config = dict(
    train_examples=26041,
    gain_aug_db=6,
    arch='jasper',
    channel_attention='se',
    drop_path=0.2,
    num_labels=61,
    init='kaiming_normal',
    residual_init='none',
    optimizer='soap',
    learning_rate=0.0021,
    precondition_frequency=25,
    adamw_lr_other_params=0.00083,
    lr_schedule='wsd',
    warmup_steps=1010,
    weight_decay=0.2,
)
Rows from block 8 of a small multi-label audio tagger, named by matrix and row number. Rows with one number belong to one channel. Each number is 128 + 32 x the weight over its row's rms, rounded and kept within 0 to 255. All counts start at 0. Numbers have three digits each.
Before each channel's rows are labels from the 100 clips, of 14848, where the channel reaches its highest value: "responds to" is what is common among them; "loudest" is the band of the loudest frequency at the time of the peak. Only what is clearly more common there than usual is listed. The data: synthesised sound scenes: up to three everyday sounds over a background. In brackets: how many of the 100.
# convs0: first width-7 conv (model.blocks.8.convs.0.weight, 144x144x7, each kernel summed), inputs 0-71
# convs1: second width-7 conv (model.blocks.8.convs.1.weight, 144x144x7, transposed, each kernel summed), outputs 0-71

responds to: meowing (94); first sound: meowing (56)
loudest: 1000 to 2000 Hz (66)
convs0.26:147124120128157046098160125116100128155142099115068125150165138134143140144141125123118140183139108103160120170173144137119120143083138146212107059160155111112087132171137154035119197114138112157156140107139138141105
convs1.26:106085129129160034098103101143126127140088113168155175160127097092156067120125121117095128129126085132143109136144128106140132124134146134109083017134121109128159114154108122026107167155114138121147140088140158082119

responds to: meowing (98); first sound: meowing (55)
loudest: 1000 to 2000 Hz (77)
convs0.75:086146121181109148141072107125119136136103120073114125091110152168158139119122161170126128130117201124152124095181090114157080157118093123068159119169175176130142102151140152099139120150125118069149128193076152026123
convs1.75:110086109120112161136179128129115143112173094079137102127114111119151138122110095115117148106129140119121130146105152197101109101155155101158085117109078110099076108136111134094117082081121177165096093108061180099091

responds to: car horn (81); first sound: car horn (35); muffled (low-pass) (32)
loudest: 1000 to 2000 Hz (42)
convs0.9:130120137145129191137098137152112129106138137144105152112095154146146155131165117145141092130112125097126134165141100156120145108150132137148187032150087079164172137106068191109123188154154105125158155197148080156093
convs1.9:145124109144111144151165092099104147141154127119160124125072148170140103103169123127104075089153111122126135134117111141092105097151118089118057031148145146130143141101075116101139146124140114108110122058103167093150

responds to: creak (36); snoring (33)
loudest: 1000 to 2000 Hz (51)
convs0.142:148157137179133160129095116136137158136132089130145140169097089142148157147141103083158121137125104108141118137109147230130098151067131157176085167117193131136150077110152104160155089101118142152176126097120175111125
convs1.142:144161147157124093154152150115105100090136115085097149054104090092119161118133167095100150130076074111109098125118174094077108161165189111131120126078115123161120109109113083075101090089112142137075112145152095095145

responds to: waves (78)
loudest: 2000 to 4000 Hz (52)
convs0.112:087148145119145148126181103128066135126147134110153069142161106105113174124106127132080110176152133134122128107167136120106137178092087143080139131129134113070101102182138134136113173093154128138140171113135140118089
convs1.112:077146113140096121116163126130121132159121129119093117107139117128162118184140104111134147165098130103131110114186133134175150095176200129153083143119146141152118129120138123203150159113140209111118150089134138135084

responds to: glass breaking (99); first sound: glass breaking (53)
loudest: 4000 to 8000 Hz (40); 2000 to 4000 Hz (32)
convs0.5:115128184132091105153133133170107171137113118098087077129124077142139126099134129091131133146136112116166103140058150161134101202096159178149100179106119131171145124172138128113131141132105061205115135094121148118166
convs1.5:209143142126108112121082083155109231150095111134148125111109147117091150154108136092173152110115118093076144122085095123178143132122100133174146079169228158102069133117120121189134106119101094163102103136139157163112

responds to: creak (52); clipping (45); text has "clipped" (45); first sound: creak (31)
loudest: 1000 to 2000 Hz (57)
convs0.86:166095120102108146165098120151140085111129099096176124087138087201186145132100077071095117122112132166127120068119112139131127081128114128119112133139156062115164138070114093150104130158173096156112059143146124103107
convs1.86:187171133136148153137130107191120153149111131091106135077122151041110110117169101123058107097117162091181180136162147112135123125103065172170149098149187152153146113091114117116098134167156168122118098129133088156133

responds to: whoosh (93); first sound: whoosh (53); muffled (low-pass) (32)
loudest: 2000 to 4000 Hz (51); 1000 to 2000 Hz (45)
convs0.8:089142119154160096168145132159161079112126117092116111153144183094152133154103166138113108158084127117166154112153150097190093132115162142132205120129071152093133175158113123127174156153125118117141089117095110126128
convs1.8:159148136147119097116161049129115073114151167157166094153169164113114175137136110102125090145119148141150099154091121192135163133141128064105102105077140150192137142138123112134142143112134152153149149115141138093140

responds to: waves (55); white noise (28)
loudest: 1000 to 2000 Hz (38)
convs0.24:136148165127126146036139111168135078136185167128040092120093128135120166107087128084118121154106029159193163128189147159178120148144189112104128120137144103098185153094131053139141098182070142165120166155100137168124
convs1.24:134126091194115143071119107149166174127093133149136109093153140115149177192150012173118166112192157146052107164104106105123244142087152106117133138117091127047150146099151171155094093174110105130124178140144086109101

responds to: spray hiss (60); first sound: spray hiss (33)
loudest: 4000 to 8000 Hz (62)
convs0.103:154097113116093113130099170081127107092109099163106160083071179147135088191158121117121095123138176095117139118127172130120106157100140094102135127149157139109049095140104145159068091140122149144137167147151037085041
convs1.103:141169164119138102113182097080193142127137137132149104137120137163163164083100134149080174150146107142124139116194132140150156128161124104152175115067103108157143133146097112190118145117164126138168154165138118110168

responds to: reverberation (68); text has "reverberant" (68); footsteps (56); first sound: footsteps (34)
loudest: 250 to 500 Hz (35)
convs0.19:110188168126080154125156124124212151125121104170198119142073127099131116171075143148089044151116127112101149111149148121178122133124104134166090165137069174065135138182088098167161136062138097118107127068151131145157
convs1.19:125073132171057105155179154163127160144138146142099096133085179107136129112087135093146056091132127121100139113103117139096153151098161114121095111150159138152133140163069135109100149139100148121116175068145068106149

responds to: whoosh (77); quiet level (65); first sound: whoosh (45)
loudest: 1000 to 2000 Hz (53)
convs0.41:087110168153147119070059099154142149183107130110136170135184198135128075154132165143130104109167177160125117128082152173145122105109074128146199105094146088088140159081128107101187094164164101107109119152151087144107
convs1.41:074128143139165098129103062189124125110188162126175149172148150108142127163149083147129082146115114134129115123111146123062167135064160076121077146120132116091176165124112125153091200108134149114134131107126117145137

responds to: glass breaking (100); first sound: glass breaking (60)
loudest: 4000 to 8000 Hz (33); 2000 to 4000 Hz (31)
convs0.17:138115118148120114124090146180170158121083084154107177181066145154114162136113115168096136152138098133137117131108103098178126078177113134136063089113139111136178105176051178189127150117143149145186115076077206136165
convs1.17:160117139140105132124126121084140075123104109095109105120068167146112163093091115118136129089102098140095138160108108135088153160163101117133135060136193073172172090143111129077108095129126111164123130065111132132113

responds to: barking (47); first sound: barking (30)
loudest: 500 to 1000 Hz (45)
convs0.70:172151104181133111143136113076127135122123103124154142134158136134145120140130127146106134157117079179135152198163113094087168094082102103126169137142146060203073147148094103089077115119117150170141098137145175058084
convs1.70:110097093105089089112116067159214129097138143101066129175125135089123085098161190177111086132133101088173146139104111125136093168182076128104132124128078127137175129113102148099109144119097164137162188136107151152128

responds to: rain (99)
loudest: 4000 to 8000 Hz (50); 2000 to 4000 Hz (32)
convs0.56:137138116137152129170138135202145037140135101135156089122131140153140106125148140148109128157082128103113139125075255098178121160104151147135085169156093175109088110096107103140146122138110143141112109164112115117129
convs1.56:107103092118137148191123137048167095116140129159141134126112103156134119112099122106157138072138125161125143130066236171173113080146022149124146112053148093139161113120118142131109098163141110086168150100147118120154

responds to: doorbell (33)
loudest: 2000 to 4000 Hz (31)
convs0.11:097173081144151156154087130124105119142158120122166083093145118122109130105150107108114153129135097129157143145148111139160127146086133129155161134146137129126140132160094150076135135137063143144095092203088087114156
convs1.11:073130112075098171138118173119197134119080113134115106140171116143069076140153075120108181146092076151098182145165094080181089175165105137167143132109106136123114111117121121151108149069091142140115112106164144107139

responds to: meowing (39); beeping (37); first sound: beeping (25)
loudest: 1000 to 2000 Hz (42)
convs0.115:111129111128129059132193161113155098141117089129128088187052111187158130098125112107092162108164122160146130161142111105128135151166158127092129141089126166134121121120125107180092064095119093168101112059146148087155
convs1.115:148099161087101138102140165063142083157105075132108141078115103137134099113141151141141130083118134094154097111084103118119099090120107113157098066111140140104107111099103085087148039157103130147151110123128159081119

responds to: wind (63); car passing (34)
loudest: 250 to 500 Hz (30)
convs0.97:098034144122125104102151155119177078105124192105159154133112166118136098132173167108180142106158179099107164122199134121168161143097111237079176110147189123110104143117163100139136108115101164124133126156120101150134
convs1.97:102018157129171126182178096109095164109154075042140068119131139189110122152129064098136141168140106134074122127153114154103093070105060142061130153109161103117132124146062138108123098097123163090109125102099118110156

responds to: doorbell (70); first sound: doorbell (40)
loudest: 500 to 1000 Hz (52)
convs0.72:131178127154137161078132116141105134070097183123143163112142153167133169181102151071091142136134064068134080105178122064099115091103137121160142181110126162152144151150136076117163124155141167134132070115124083085060
convs1.72:114155207160142153110135135096191136108140128134088113255144133155170125121124116100093158131160146121114091078150195127117120104115162094160155138100129128142073105111163160134106125095135106065092109141151121109161

responds to: barking (99); first sound: barking (64)
loudest: 500 to 1000 Hz (51)
convs0.128:112143108150070135158166110103128125125091136118152133176114125155161107125171126239199160127151157188125137157126171107142146132164138127112122162082107162188169112196088114040149123083133142159239161130088176151115
convs1.128:132136094095045087108100154142144099179117112144142131120059128118142150088133151130094103101089066117113137129125096129139133146145098090108141143148143111081114140159045082055078106117086169107225121117111124096135

responds to: number of sounds: 3 (60); text has "noise" (39); fire crackling (29)
loudest: 4000 to 8000 Hz (27)
convs0.121:140162155131125095075103155163117138097161145145101125103091088091166107141164000152186160119090132124161108057157185131128110106081165155124091127156184150162115114105142091147126110125087135117188114103128133073089
convs1.121:143139174170123122134170118146141129118108126145129177104128085127117201097158000176151114183136126160147203159151179158116144098122139080153175152153159146139057123130158102156110079095103158112145134147120110185174

responds to: whoosh (93); first sound: whoosh (66); muffled (low-pass) (29)
loudest: 1000 to 2000 Hz (42); 2000 to 4000 Hz (39)
convs0.28:154139135156151115172094094124106127095131105127120144166175117169084198015139083107196129169125113174150103080107110168131128097147102129107104129110116096175148092132134115168136151070091116087128138137121106082111
convs1.28:139157136126150083090111147111170129137131116090141153147113105102154160082125117077109050073086100053119148072096113090152175168108172092139092113069181145149107150142158121095135142116095122115133106143086091139126

responds to: spray hiss (100); first sound: spray hiss (65)
loudest: 4000 to 8000 Hz (83)
convs0.80:104125189171110147154132101119134081150119154166134155099169093114127093147116125176171121141143155135082139144123125209141137143053081173140157105101116127122211068088096132180150121064129122141089098119063073113108
convs1.80:087091089157082166132135108139086089104114141122130134129116131090129131120118125154122135139118070150075081102102121140110118146119111162146131136034108119074138091107153139145135147120141125147088124086122144134133

responds to: reverberation (81); text has "room" (81); text has "reverberant" (81); barking (74)
loudest: 500 to 1000 Hz (47)
convs0.53:150140150179124146100105092137160145080153108136116151127097136105092177181079130108080150087114119158107117131125132172103140100098145156103085136109109116140142064152121154119170165116105098128186167152114156088198
convs1.53:123138154135148138139178137158123110098127130155144057116153134170127152130098171140145080124071142086159142082141125158134062181242144140177130099161148181129066146133085124134090118169139184137220100104171063156079

responds to: meowing (47); zipper (32); first sound: meowing (25)
loudest: 4000 to 8000 Hz (34)
convs0.63:074100123087109166094156159093137175091179094176115137145146148095147101134061132142148074096159175113137106095137094109163112169094123135082098130149112136064154146129147142100059110135150142139128131058102158145176
convs1.63:128181118118111099126130139102105059153129121140124112135098166149113101123144096112133082152133107095137115099099057138143133092110132095094066101093150113143073102116155069113140049177153193139144149071131200090121

responds to: white noise (52); pink noise (32); muffled (low-pass) (30)
loudest: 4000 to 8000 Hz (32)
convs0.125:138098127106102100139148138154090143116158159125096112089083026178069133107171137093113137159129168082142133134158144110149110127149156152179045185086113138117182131156124170142133174144128109111100079094060143131148
convs1.125:150122157136140139134115136148096091107087126079165151139119081125158127103127142122140124120087074163181186142117167119110163153165148139123085079139111137140104109132150123055126115105114082158150231080127112102126

responds to: thunder (46); doorbell (35); thin (high-pass) (34)
loudest: 500 to 1000 Hz (44)
convs0.65:093083103149106158050164123136099141096107154101133122147151141109054135079178152131144125127150092108176106133123128134115126157117128124068101108124111079097150105053197142124150170157113156202098089113077179177105
convs1.65:144160113131092156070122147145161119127052095147089176115100171156133108098140134104149109112108099132079119179165096131146178170151083134148132082135112118075146135100095113119088096091108038133114110100118141143090

responds to: whoosh (95); first sound: whoosh (59)
loudest: 1000 to 2000 Hz (66)
convs0.118:181117143131159113117065089122079181122155148135126141096118148145158139103073170105097127165180115149164113146118095152068187130069075175157160137126134164147099058124173151142170108099175152184121172114146117081178
convs1.118:118163089127106102159049123114177080150120086104083125148174116137132125121126134122139076109102134164131090161115109140043157182149099249140160161120147124129140115081096117149176122150153150117098183189119114155095